From a checkpoint of a small image embedding model.
Model: 6.91M parameters, arch caformer, patch size [4, 4].
Training: muon at rate 0.013, 7800 steps, batches of 384, held-out accuracy 100%.
Data: 195000 training examples, 15.4 epochs.
Rows from block 9, named by matrix and row number. Rows with one number belong to one attention dimension. Each number is 128 + 32 x the weight over its row's rms, rounded and kept within 0 to 255. All counts start at 0. Numbers have three digits each. After the name is the row's rms in percent of the matrix's.
# q: attention query (model.blocks.9.attn.q.weight, 240x256), inputs 215-255
# k: attention key (model.blocks.9.attn.k.weight, 240x256), inputs 215-255
q.72 106:126165119103161082156126106089137136175136155147190172088100161119094170095104142124163086104166130197149159119085178179119
q.73 092:129124131130133100157170182178139132162113158111065120093096156130118137128131079156074138158159128118163160104088080183172
q.74 083:094148180092117180162102125058030116089143125089127130114151156099182094115071138092111160192150061206100136123166110147055
q.75 093:109147154132228177115148132165158146195087189095139109146095179111132134109182112112128168153091186126094094177084121080140
q.76 093:122115092082167119132103129114127145120116166145118132159149163139108187165081142123195107136135132182135160086147175137091
q.77 104:123093130118158148135187123158196069109208127178090144147095131131112116164129101139100195150101106108073109126134096127144
q.78 102:177139109126081097132116132135117118121170086202121138120168038118132109157165153113164142138137192159157127149086135172128
q.79 090:085095142104149153115116146178116121175098143158130096116073129126105114114099176165100136088066119124100099104066080150104
q.80 094:069115118118204155123142082073138200080069138163096096163123134142111126144082162110181116152072143116169146148211185127149
q.81 091:116171095121139131142136123064142083146148125187129121166114070105112058172145075143123112106138128096085149118106112158150
q.82 104:174079126058107133038165116141160151120116144182149099093141103132201159111166091071195096109099169149197048136127108108124
q.83 082:132136172150072072183120154095076105113185137135167124097122162127162124147124161095113104145150162146217080173100161163082
q.84 103:100128090110085077140158134125138115127125148074176115140109186173148144089046151142100159097089145138165132091104141114150
q.85 101:122088150128146098088065155158147081158149129097132101092194162073067157148126122089069104091182151124091144149146137169164
q.86 104:159161136087126070147171128062157149148127160089132076132193145172113122084104125080075123144120107134103165141116092096155
q.87 095:119144170231070141168101152201157049112121072130105169117151165137141114139198092154152123122124081076112144105162124104129
q.88 096:047105148070161142130116090119109194129108158084101120089129179163085131125105154090149117142109148118058136090155126133050
q.89 091:139098152078157171109123120147091164069132159137095121073131116188182190101111125126142114114113122154119147112189185153059
q.90 096:162134130119147123147142140141116076114099143120122141114141074154156181133145132114123089152131076107135162175073097136104
q.91 107:150135127132045090176146130138095132136149079143157137131101094126120119143108146122096153104156188116107127124068146172146
q.92 085:098113156083091128101134142128145182163145108124158086147098114089180073094104149118114156102165103111115079177140090140138
q.93 089:137093081152146171130069129087088132104089162132065150066103098129162112110145112134134121177108068115128143116188124156131
q.94 097:112141092115120147130131066143162125138140115148148164147143089153113131146130143185163167137150136091079161126129142079130
q.95 091:176181105107146144126200156158165118098133160127156179138152107088159069110153151147164197172157169093143143152139091154129
q.96 091:121176153159191091092148128071104153110148145108105117111193139117134061110146119108161121150125147117108077152092111106110
q.97 100:139148119145093066119164126135111096135128141113104072127118151056133076117102166127107089125176163130105203116174114105127
q.98 103:136132171122148172104136163107112103136183128123130138153105133187123116112110139116165125191081100160091110143089155157112
q.99 102:136127099127068109095116144108156138101142046144162193084123160103112158097129080122149102070144127104171127180158130151138
q.100 117:142107139186112102130097092204139080111132174093186138156174112137083134122161121157148093094137085136123178137096116117167
q.101 109:140132134069174161122153077150111150111108070152109137138114105168126148066125188093136147092152146123113137156146113145110
q.102 109:183201172119183132123110078140122170116098125176100097143130099163136137142183123069066091123152104124072182126161143128067
q.103 107:152090090186088104165172167116092112137129096134122086090117141077160088121123142116115102107155111101142181148116115073066
q.104 109:117188154161135120161126152134132099072149127055084152111125147139110122117098136099110131086141118107100116119159111100151
q.105 119:122105156125120155094141149137120162125102111127050111058135155129111133138109117147092132086151112118130079127112126151139
q.106 108:104161068083119149202089103125132189131107136108131124122091134113172147169075117151065092145133118142147126120147163122129
q.107 116:092116077090142122156160140113142109119151116163146146108219133131113116066157127157175084135180170111099141097116133183067
q.108 110:077076127122053112147120145072171154109140176096181105059107155119153138157081081143122189161077123181158109171155142143150
q.109 098:183126133123122087159095109113154115138110113130125132132121079116128183121100110111148163065096113108153157124142116129085
q.110 103:114120084180171086113154074123137127131182144098116131122146167163180098077146200085156147131155076118139106143158083082172
q.111 112:117167141061140194135130115218123132118139160141157117115095124128148115132116142101104169092075153126081091162054164173109
q.112 114:132172089180131096158065154107105148143135130119096129126112064104150205134082155065164120153082107100138120100110099115156
q.113 106:125150126169165196160066135136130156147101135116150123135120132170164181131150142153126095149099108147105117118071100165174
q.114 104:111118153084144119137113115173172094117121181100126100172124128113095136155162131116166105155103138076151149156108112175141
q.115 115:125163093145113119097156113155107150149143116103060119131139154085081153165134133199138159136097140064177118099144164113050
q.116 111:131125104077086109126128109128172096138099134184197096096160133154106129131121137184111188076148194140130108111146094122105
q.117 110:215103149188146123085120174084131080148120144125064099091092122117100159094129155171148087173178127123113105086145148127104
q.118 108:104133052173117097124160145161136189131103165158130157100169146172121104167120112098121136158055120159120069110082105128112
q.119 110:214092161126067153151144122101155110109125167122148135144133162135084112071145075085127118165115158129164092139099116107100
q.120 102:153080134146121120129156106126157217153062077159163112130136102050125116141120139162088141122140095111156071151101084110184
q.121 106:106090114100145093175109140145157129166188113133044179136083164139173205125122102137067080147096127084139111149181141119105
q.122 101:113131122134094173132126105171088138111161150144133114196121165120113132102123139169121170101131126082160111148097177190121
q.123 100:147111136171181205152108151130097116154124185078170104153144081136154070123134114113129116136183123121110131112145145098117
q.124 101:043125127130175138175167132072125105116120132132069193097133120160153112124127118204120141133071133127076099143091111170149
q.125 111:158153133199103170115114105171159133158098049188092161078082142102108158135128105152126143137111141150152087074111165160158
q.126 113:171105167098135143115112115112123097140086135145155119120197149100106150132164118117120091098188144147105184134128110124127
q.127 102:107175145129144105163063165148167142142145113149113165183105089161149137159118077095136162152037115097068164103127113118138
q.128 102:105124117118139139117114116109121163118140098125164077130149097136122173138112152113114172087139132119091179111137147091188
q.129 107:173070093146146136128094124177145085133115154168151132122074093133123106199167145137081158099125122147144069119107110204098
q.130 103:132113130105096104092073153109120144099084123153159163181123115086124106100123125096154077127156087156079146099145144035132
q.131 094:133129130058107171162126088138130122143098174128123134137153103157153124122114143134185191143114165087140075070081074163113
q.132 113:084131115091088162143091118183128087148117109086135173145067159078134135173120112160087109136092134103153111117085175178173
q.133 110:183162200080189052124113139049122096120171168072121190132188157144165095115174149083136120124194135174122181120204140101123
q.134 106:087111149112136130101131107068070171115131165118109142179127156189159124090098130159141146137104121068182176112114160132130
q.135 103:119127123111085112166148155083124140104110131158090120176154069170108136095139127075178103140152123121079128191153150132127
q.136 113:106163131143131085083152113129154101109122110071148119040172165127116100141171107064169183113174134184108137090144119106124
q.137 096:193107142076063141154161103111081153127151126163186081156127151137144106139200077142105152121095180128143105147071142160161
q.138 109:126090160115184128109096150145089161101161148169170094196146104107161125171138185107121148145183163090119195145163143067086
q.139 106:124163160125157103073137122170115091105141168095116077056101135129109130105130189139111069099106123160133186154152148151178
q.140 107:127069123150164082141123147074071158107116147140046145142083130154114134179125142140171204159085121178193086121137109153166
q.141 093:112127083141092145142137117138136100159142101167052109070116106118180143162103090130130089144185114211174142143185115155172
q.142 112:087118132130158151133164136091112109115138080113172165124082150100103073140086098122159108155077175135104102155148091131127
q.143 115:054101125121135186101197096107098080151158114117107135176150131139126101141121114132143074164127128179115119137242124083106
q.144 088:104132115126094170163133135034148116135104099145139148102102139095079103091064132144101100116195113143105129134147163117119
q.145 085:140156101132085077104154133112174154119148093157103113052108124096125142108130131166154130177126131154153143135150155181092
q.146 081:157106126085154167155187196179153113165139130100202093109127118180174101134111139096105158179124131118122121176129143167139
q.147 093:120141188093166142069068092100102120122113080104101138163121091066121180086175129159138111096125122095137117118100155131083
q.148 109:100108116119178091127174108086099081129094152121110132094194133138136181192141185128127146111158124076145102150175081086185
q.149 111:111083188132139131131190069074154132116099196157150191130200082079116136161142073131164131121126092133114104112130195166216
q.150 102:097167093135128166091161163098165156160131127194106098127116101095156139069114132164104165152142052154057113127141158165161
q.151 102:163162110135113136110112103122143139143119104140111149173129130125110013133113162151102105085097092157172104094151139132088
q.152 102:102130143076087097092186097144149106105091160060095110194131095127099137154133108114181133117114110120101125146126130193161
q.153 110:107161140127183135131123107118128086098129167118074174128107144135118188095190083121144071123118198120170132116157119116186
q.154 094:141116100159120103124173108133173135136187128144167117134143160167150122195149111160179137127083092146133161172090114096152
q.155 118:077156136130095144154172160130108108125133113083094115132149123109180143163123087088138126133177125190089141180172108105132
q.156 102:148156175154141143165097132162153182125117159102155094165139123152100146083133135073122154104141132093140139140112090067135
q.157 112:137175173111160181118072145102114155103118205126126099194161147158106118115106115099071108022147107123122121083163107116146
q.158 108:130116053150121114146073156160106129159114158150152134161100167163186143085124145133116130162138113133189088135121120122075
q.159 089:140113146086076126098096106138181124153163114153185139150095069089125122126122105147130108102183144112090141153151131151119
q.160 096:153136146133144164174154126153100104096122105097117168086146063140119077135149076161144133110141137107185163135124205113148
q.161 120:095127075130102122151082102161131137127148127154174100061093208128140133126103129176153106128144205159153060094102122165068
q.162 095:091132118093150120094114120117144147104160133180129097126105077114113131086162151132151178125115171137160074135129138089110
q.163 099:128102123138093082133151190113047070115116116184186191117145065148155177112117189151119209141122160046116147130156091122165
q.164 110:123116152075125127160122109113145147161191134088136157056149126153144106133125115119111104160181130088085138093079095144121
q.165 107:108136158180170178155124144096188082140125095149157111105187071069164118123148125142101185067170080119109114135157197094154
q.166 122:140175102083126195141161177140161130144140108134079108113124171119122043136114065166094100110134113204124160131101120111109
q.167 106:153130084180150132129162123114132126098154071157135115160096148115097129171200052189165163131115142112089167163119118161134
q.168 098:158130168122158157092162112121106137096134155157155142103147147179132099101068217106055188114136137102135134128161072060090
q.169 094:085167152115111088114134109074155176100138181076142096133165144141138126156139146118166082134101115056105172100125109153200
q.170 105:116106158176166103161115115096150124136140170091107115113092122094072172161126143064159168110095117137085135141076136135155
q.171 096:194132073145058108128110112098140171167138093094123136117104119067139141177123138120193124117158146101090134095123151108082
q.172 099:149150059112211117174115107092148102140110130134164139106138144150115092097097108134116149092143106203109112159130131095115
q.173 095:075109108134110107141112148159112155125131115142144120070169116188164126171112166156137142155100099107177114101091188139072
q.174 112:216123161175133104114152135141118159147175139163140129152145146120138095161191131080168170181078110157178153162178141138136
q.175 090:133150147118136157109128112151049086097114184097160152129157130145126178126149151139056093131077177096108153164137093124120
q.176 106:202072108116121110090140132121131139067129098129090134182113110127086110109065145127179156150182201122152145121036127114132
q.177 102:182144167093094136112099128130075169168142186078081098151136162123145188055127206120098123153163157078118111114147078155087
q.178 107:092098126146094035157083136142128125125173073156109154141095087098147123135096138122142073173144146148145103128089087091147
q.179 092:062116148181154132141097174186134056166101141118150098165114120133095128128120108065138091117116156129106106161114086130184
q.180 107:160075159096134094121138149169105042130120124157157125068161161147186079120074174109177135145137178149117121113145067146097
q.181 105:150126090073082067161154134100156148135123083120129148121131088159162137130174163131109077127139103226173080070145144062147
q.182 114:118091115175141096170163032140096146118117148116091143159084135145186120133111151145170096192100153113105196106035118114071
q.183 105:149116137172100123102126126134189149134104127121104157128111075134104155141156125065126159155097099121129167138112117127160
q.184 106:094183122033152117138156131157114090151139142148092128134176112096119112106095091150126092106055091162133128135113098103174
q.185 100:116137140109118071117141126149150097115115119137144082103157147162095105123145092122092141127101180119115108134133099129127
q.186 111:137093115113141140152155198099155157119084143163173096193070156120124114145151131142082156128112117111108185191112162147114
q.187 094:131118130161132133140055138126065145107081099135136123079135107151131114132075076119104047159113089160129118107169138186107
q.188 091:099118093148128095111096125171114136143120158141101125163109143145097160110144042150211133135083124143117108085114203065090
q.189 098:138100135168114171119122152164134119137125143039112096132144190108157138140078143112107074107165116116086195124115159145067
q.190 104:153102106112131206100060119103122142148091112142106144125142163053068098127122105156059171101137146104152075131073155129114
q.191 113:081113156184128195114094133163063137100093134094110169166057128145123117109124135115119120116120084153120132110209197185171
q.192 113:152188112066131165070123118061097151161109148091128116158087153144160099067134192197160150114103136129126109143164122023107
q.193 110:120130126155148113160102168153124123112052094175117086125174175182125085125090108150169134125143213123101133136089075135155
q.194 096:103104103115089186158084162112124139082130161121101100107139123089161151141082116151166149158159082121088134100077130090100
q.195 103:158174162142073092105161134116102118119152123072132101109131166125117161181118113097105169081141185215161111126135128092125
q.196 099:145108179097151186072197144097176011156103124131112115097186128067109135130080092104086107102146136109113131097141124124157
q.197 113:101140125181135146138164110172120079122143164143060113096072148115143164171119097129157063065116063125130141076167170165148
q.198 094:130078098190134178143158145129112093116099069089100182128116150137123121142165137125082135118151123119154145144191149137137
q.199 095:075119102130113108082058177134125145180135143086133105179130169203091143146126085080140146143107122163118115146097159149140
q.200 097:150141192164146165092096114109174175142147110156132125128127147121086075103095164101164087150111121097095163148087127147168
q.201 087:100165178139184086099053088108137067107085073156105087134090126092097121086153094033054086155073124077140128085124141119128
q.202 100:151220089112132130118140165087150152162114108173136104107194126128103144097159152147196198129095134131086089155131168132131
q.203 101:153153152172132130171185136145113145128173118159137127167086156131144129132125056133088202120142140093090123135109116107115
q.204 123:092121131108158150122173120145083124136106159155073098121094104128134118083135131109100033119131106120144100101184130110097
q.205 100:097070172106143113150150113124134200114139134079151118122131068093120155161110102154126127118174113115183141110114151123118
q.206 114:136055107142152155122081162116065172146124125159160114113142114176124083106107117165105166195127107168167162113167133144126
q.207 098:079116170116162106159156103150118105098129135146153125154106125116103170101172110060092100143151194159216127144068146138143
q.208 082:085124129128134088169145143169096109132101148156140070124130163130102158117048132058141148159095189084105141135088130207104
q.209 112:068113146128128082167113204137142068091120089100155144130138122159141151101121092151134103143131144147143088051129060121165
q.210 117:178036105141151123130122107111140130137137067168150136097103158145153113079157131195156101162062171140136155108141117184123
q.211 105:138184059132165165144141127125122160103097158096145119159113163132107095131132096159115209149103158116127099103090124121104
k.72 097:157127133118222170159148131160192153065074101100085063099086086181101142150059171097077129112116067155140177085153200152157
k.73 097:138192116164063117168132099168132094167148111113098111161116134120154110098132118126168105093088127187111090119099147158113
k.74 080:116160145139120060113128115097142151140096157109181147113140101131108092115161184193149109146084094100149105157106092119182
k.75 095:144091126220134169105105141203120115127088123108129092163083147094185143143091140157140108136108154108150138141087150180135
k.76 094:158129136067118077118132133140205129146215132142140066094098104196093184154136141035091150078125126132124150143125141114122
k.77 106:166089171087153149123106127155130136098124159162065176088127103188093145109087136128130120160109167103134092115118104167076
k.78 100:108103093104135185113138107090113081157130124080164121133144139117161104125146095141147110050198101141171118148183125131157
k.79 091:167152097170070174149108121157114108149114097131123180109098127175158117118092144148147176187127077136156142060141176180140
k.80 094:115140112115149093138139106087144131132141190100201128147165145122087158087108139066115129146078190161143115177108096108089
k.81 100:180094152172165135157106121178147125123114085111091134098166143114104129144067161147098166176125107145137173132153136138171
k.82 094:112144098069164096141129162124108096113064107069098177129123141086104087179121133068166127139124149154182138114168113135146
k.83 089:119100145089160119119051146084126131136073098092120144130093167122093102146204137104122093161148137104155167134127133110136
k.84 096:110153118130160132073195101137081168096096175125091066187092124138167193138115149075164111152099118156070135157186116118085
k.85 098:127190084116110119115145074127152112132115143145174136161137084114176177133105119119205149075178168078103066132132164027127
k.86 104:093142141132148150129157121106137209105110132123141076150147148079211143155131165111158077079160073103149132171226144078101
k.87 102:103103121160111090164185128170142146159128113114106078176139183115110116159197094167045131115163081127142184168131109096182
k.88 105:124129120070088186148186098125198123118125182148160156140122119179147090098066166141173116120128113151161117070098145122075
k.89 093:134149144041079124193121115101192151166147142112123134093091110137094125055132127137153129149055176158113143147110127177063
k.90 099:099098136074156181105100076082133094122151155143124095105112116126167124107145074088115114093136130132130112128158119136074
k.91 095:125143169166115111169076174168106141108099162134084098112071129118177092153132137136133172166120106173093131143086128141185
k.92 086:130167128096119073124199168139114140133117120124136141147167117114080105145120149139195159159146160161154138146090106109185
k.93 079:096190176169047112064126137109142106147111109163162124153150129114148140133173174128161051162103100114109137131094116176122
k.94 094:159165122101126156141141166107171116164178122172112113056121130182109139131123148116095207054167085146135161119103125177111
k.95 087:136068168105163148103153129089098146167135148138144141140113092081156103068104116156133127098103163142090063089146114128168
k.96 093:148091090109160119171140086193167164085109134163148138084076144199166143166149119080147120150108120169148094131112113198130
k.97 098:116147151115139045152088149158104080108137150096037176070117091172133112120096143079101063175091097117174077125156152127179
k.98 092:183156110101135123131150134091142190133115113215071116139112161144164144120157048111152119176143099163148107129180088083113
k.99 101:122126080132094198162157090153123097142153131115123132116117126228134121119164046175121121112166203111138148137115084184063
k.100 098:115091113168152152140141134127104126146143107134120086097080155118103142141121102142088109186143129050191043113133130103123
k.101 103:172117166053153107155180094125135136147132136139111074176095099174145156129080149200070126114108140129153158117148150157140
k.102 104:134199123129120127097119143126092187166148150145067104129101139100144120142088099096106125119083120120135097130135146145129
k.103 102:129101169170097099108034086201176163131165049148148162102106142154108104123109125143142110054166183111106203124146220124093
k.104 106:138139160112068222150092115111128115188150141101118149183143143044175118071127137161105114114168137156148215071119132144061
k.105 112:134176107139145132166185140143167123156118096107185123126143121109162088132162141094192175115110159123072178124108107069178
k.106 114:119150165150194106111114158113117157098184155079098162176154079082110124151145117134171121083143056104100120115151121066133
k.107 114:128084138134138114055091121185144116083115127125141150103116183135090152116209208148182128154152146089164106112122153095131
k.108 104:112087082150114096072165161118121147123123158141072112157222122123115070104118122175109125189102137142148070106105100142125
k.109 102:114139181097151190153094129081110173140117136180114141158091077128095128193066145165097167128153143088108107152177092122146
k.110 099:110058036065114121164114149089112068130119075157129156096129168149096197129121050121090117111127180110078158057173111125146
k.111 103:148177180104087200137108148101091105138099148112219146173078140112124096075107085117057154122121095162129143138166170146087
k.112 121:121082135060134119163138130112162121121160122121107051191110114126165093172073087166085137158148069076105141121172129090179
k.113 102:104145130159116117161168144122119118151160103116166102182135126119096085124145115158161130155117161136123150147110107096142
k.114 103:153153147086098145128120116102119097108075123117138109124167068122142115156145135069223122117104127104130154147107077124158
k.115 107:075098126110133166090143107090118122091122106162140115077137128091140190145142150120074120120143100166136134075091136136172
k.116 107:198100108120139108080193063105129141115141116096098117120170077088104097079163165148110124129125133145161129165138118093106
k.117 117:090144087129155162082083170179150096139190151120138167161082133121103127094150169122142071146082047122117126141150143106103
k.118 099:095129145129136093076156098053151131134120120110128120132148129122116146140122173150075114166150058124170102086126141110118
k.119 114:107124115111155167082131086156109126115087177151119140114152083109161179114211116152173158102155113066149134136155157126116
k.120 099:122113170115163120134109177200116140185154138124068112136157169132121108186160117129139127113123118103112136133167147173088
k.121 099:120161159104129121123094147094087107112115160107215110188101127155142138132151165179174164151178136146088179119084097168149
k.122 105:077124134150137163118068107145169168156076094098153131137109109106044154139127097139148142114150140140164133106051174124153
k.123 100:136140102174118104171080090141137150148116131154155112075119150093174101103079123062098101123157151139047114147107097193058
k.124 111:085181161142117122098075134109116132122172088169106159173188100103088132149129176074167126091171111141133164145172149134131
k.125 116:113133066180147109114156118095100084148139153155131100161153131173098079122106109135118177098109102161073115151134166129119
k.126 111:121184139118114116129071157104090136131081168075098128124089117094149082096100187116120142127091155117106087155140144121129
k.127 092:161131132132103140153149142074135174083119149105181187134185125141149092148058093091067099110145110117145129185153076027171
k.128 098:135156086124054125172149173108123152164139103191088133153084136146187103118121134144138118170179096147115144120150089083188
k.129 113:124177148148094149078120120103121113135107115141190104073129088193068140090087159140140042098129167127123105156134158170115
k.130 101:076139149187132083128098168148159129101105127160101138135088118173134126165154160136120117101149116069165090138082131140119
k.131 089:150135141080140135119136102088139152104121150103163095080103171083200099190135160158088162140078061125122103120158175133144
k.132 116:150128097199117163080173166156102178138140087112138126176133123156085119101155118120127074154140138130118165146080108070146
k.133 108:123098112112081136184111141133130109113152100088073208107102176123156169107109160135114142128112102143147150107108135135073
k.134 106:128101156113148110192141096177166154140104114129171102153117180125135152146114103126150213127141167134143111105061102125209
k.135 096:135083122125079062138147096131118137122079146141128177105187108168126103066129185075177099134175173129172140157091097130094
k.136 106:091184059177129114104142115086145097158121164082088168087138153105148091139134163153147102136037101186102064110132164144079
k.137 103:145091108134092109126183093186138185146152114132120117123142149151096175077169123131153117111104185123188181137104100160163
k.138 115:182097188066141087141139134149166126123067168129144123046128117095160158120161138102077088093091115179149124139110089148143
k.139 096:131135127161196134159176157165082055133157110130084166076128143145115080143144106092119148150137095085115097106135136155100
k.140 107:129129099049163163148143146150114093110126108131169123172146147106153169151115107088151134139091129157101224153110164149123
k.141 097:145152107166113105081167156118128052118119135157119127147202100173068121118118158120153133093053127141054125148202144094112
k.142 100:134133159127172165127114042127104115136089111161142089161155133110155143164151078187093159132163142154121131120126125149123
k.143 114:158106141147130030216114189113146113082093118145106119092076158095134180157105112095091131122186214162151115137068098166174
k.144 084:118110169128085128094111118112141068143092140121111098178184147135138152112146108045129111089114106157084139135147125137143
k.145 088:072125136149125088064131081136176134125137085129113115156101127067125176154102101085119145124126124193130156104179110137081
k.146 085:136107091178126161122099109148067105082176122173202131109156144120171145152094141153133124188149086126074135164086175169100
k.147 097:140076151129132126123185168082101135135116142177122108120118124109119134123081136093068092128085161096156107156128136104104
k.148 119:148100162094102194196130165136111108114119132093178093037170145082148096109141116143091157098146112158096123088184153130109
k.149 119:074129163147084085151129085164116100114081155153106113105129096132091137133115113141084103101107074132137105072134161162153
k.150 102:092165108121132133130041101132106134129152133108066088169114170109108166142092111113123105161112096142075076177091112132062
k.151 108:152128106217110129152132121190172144086094157131094115161187147147105120078146123102150121135165144141188159126187104168169
k.152 101:134147166170131182130117139152156194118107080081093122113136138124151125120103119114154116182082088094161200049125119100068
k.153 119:146139137102165133175110132157183134105094090148113071158112099114133115149148093170081105184113057115142167097122164124083
k.154 096:113176114137180105105059158156096115128132138137183139100119122131143117090131212101077041117135179082133060151129099129159
k.155 113:143174097110109116091050148168140124141137191078148087105091117102128118130079109104089157137153104097114086122108136116108
k.156 103:137126103104113163086152170105117129139072157095151159132093149131139069144152122090099113141127126134162113119172153119091
k.157 117:129106158091178202110104159072166139153108103146106151126088090116140060164082153098108114138091125127086164135161146148159
k.158 110:175107139124132115126075104143157111144143079082119124165188125155172124126199071107163108117148146167105139116184127106123
k.159 093:101101101105101200110156149150100101114139115134121115117150163109099046132038128156132112143132136100136177163156130113106
k.160 105:165120169058190077142126162128132125173185163118145154114099139171111160097126149096124163130137138124114107119158137126101
k.161 119:082153091061093028077107152108207132113128119121096102111123085129146120129109132111140139073086128203143102160154141104149
k.162 095:099155063159140097155155113164147116145131094107105186110134107143123105153134085072086091122092145142129145112157115148154
k.163 095:173107119110105173128137090135139141164149161165189138100137127143128106144066124158130084099116144109150116118070125153130
k.164 101:093127105074105092144178129137075146130088140121075144119073179162105165106144135081114141154130225141064102183107086145134
k.165 111:116161162121157140172119124068130143128095117130120104114168062110120117158160121173097140126157112152122170091168103109217
k.166 121:090135136134174155119116116106139153103218133136174151170127122068107156119110136126110147091096143114074114122136161150195
k.167 098:131170147107159138126150111075041165120136123188131164129131121086156112105096164182110117127107183116111153121144091103151
k.168 092:146073107120121144093120138098093141092155162166179177111110156095135125095103176143127114110131145163145122151091176160120
k.169 088:136091124148149175086134173170143162090102148095119129134093138110096132129000106080097099126118131122086150153120145112063
k.170 106:126134170102106083172211217139128098121132142094127131111063113148196040184135155173176129152122092134187144123086155090130
k.171 105:145145119148135112130191099149065098131171210150049108137142181150109116126134098157170141102133157146128109115155089150113
k.172 100:127119168133163110125091132128106182175060077089102148116109121141108157108177155103127127184165093140122161156162122108129
k.173 091:183073105140122103151074087154167189197147116104160140102121080188180191098134117123202146161144166091143074157156136111126
k.174 112:156119148172100099114096138168085100100111132105118130144126118117080109104201134154104138117176085100162089109139104110127
k.175 094:111117124087108075156218141115118107084096101143194150135142114161142138126123149108094157128097116124098125131064192159160
k.176 103:121136171107082135118190141099090141135132137113094152118126126139040091064167120072159095165186118064151105107137189220100
k.177 099:142084119087139126210134139091115126126191088099138112089108195142118132111169120134135154164143104139159110129061076150092
k.178 102:134139104132120096062178126135104085126171117106178112126077130089128125115110094110126109103126171108154094121075179116125
k.179 086:163131068144120085154147089146140115120136095122160148116231191161195110135116113159130182131100127089153121164106151142135
k.180 102:140073110153088123106140132109103101136079139114149125114135149101125148107109156187154140097155143108138078126121121109084
k.181 099:133121123175172115124078064115117130155170118052182121091083150116075166115166150095108132062175118133160083116068119159118
k.182 123:105147175153134135152133112076139136116111109105153117162103089151078150117137143129166148135113088161072188094079167096155
k.183 099:158133137123125161153122179056123171144157116171147137110065136137143086141120133129168111202097142136194175115123150111094
k.184 103:048147158152125180120090094144136079134111135098140164177106131097098232155158092097154103117133087108087083143143106130104
k.185 097:077170096141184153099152128133114132112141092148128120145141182128136137147115099159136135099133161219124059090071114107114
k.186 100:113130145192168160124088153152121084173131118114161155142183139137187112181139128111132086096122106111111185144120067117145
k.187 097:138150108126112138118114100062172176100083061166117135162152081116109198138150106115146168099133131109104134079123166081103
k.188 089:152169129117115139153182025139168110131136133126064111149160035180084157190112155115167121164110123111105092122124122141174
k.189 104:102144131111148099121147153121173102142149167152148120133167085099145086135136109133186147128155168065112167168100054163144
k.190 111:145087043105107047118134126112150113119166131195122126172149116170183150102171149141171157151104141118161122187161079113190
k.191 118:149151177114157114131166128142124135142150115146101103137115078158131138093140136167157205138106116085086153088083129162156
k.192 099:118167161138129101079130161105102134107171183118128079147175114131103074142161186145132153080164132148126144177092156127161
k.193 106:176163151122127170131118123110161100093163093134100137088038077148112165111114096127113128135111105075142059111172144115168
k.194 089:084085145142147133027198097129087129140106235166104141128106163159092120188093133137139086107153136139063122149192119170106
k.195 104:084149114117172179116111116118107156143092152122116142175158111099133159066112110141146096123075117095125131126160173130176
k.196 097:103170116071090146110098159133130122115174096132131146143150119130130141138133144115134168142167179096107177116188148190151
k.197 110:139102124121121178102133126151106163135097095164148121122063161132163147114080124168110133148147130161082172085103136161095
k.198 095:141201066125051103154110129130142123101181142104102097122092105115113155144124120098165129092120190172116170155144135145204
k.199 102:100142152102152152114146108140092155092118229192144140096129142108144160158112132159172097131133098095168076099162155116125
k.200 100:167094090175148089189117143105162085137148076102149149078117142147103172123097161164042086063089078168135112094139123112138
k.201 083:177077096161151123173153101162079192118151101086136134093118149132131085144096106184158151175146093147092096125150141122111
k.202 097:088113146120143145121126089140046121087164138075127136167115093107156168068173140086052132126157157102102139089174151156131
k.203 101:111128146120148174140095114169142116161128111130106095093190161123097122128107124105142139129080114134164066140116087154147
k.204 121:182138132102130148117130150092150103086111044149163146116163158139157127123130146168112180102166162188147171063116123117102
k.205 095:082175193087087103128111165089120121148056096155087104149151092157133163110138190103107112185100119193071187127170092112079
k.206 121:080144154124188126081144111114132111140143173154174128129135088093104093190167116103150135105090135112149115132132084084147
k.207 106:131077099137175162128162141140060143094114151110124119142152141148112137149090102124149190188148121049114111136124141189150
k.208 089:153114100066105179147154111114143127163080142200161129126082159172129118167101112123140159145131120107176080138115131146123
k.209 104:164060146100124086191082096152099151109154145115112199151066149138134096137084130153106162151132137121133126098091173158133
k.210 116:124108127184150156096105103103141133103157065126138149111068095100119149192105147109095130116116073104142091107104184093109
k.211 120:079082118187091142093094116112142146141126144151158137083132083105057114060169120070216094138135150073137136147080120186118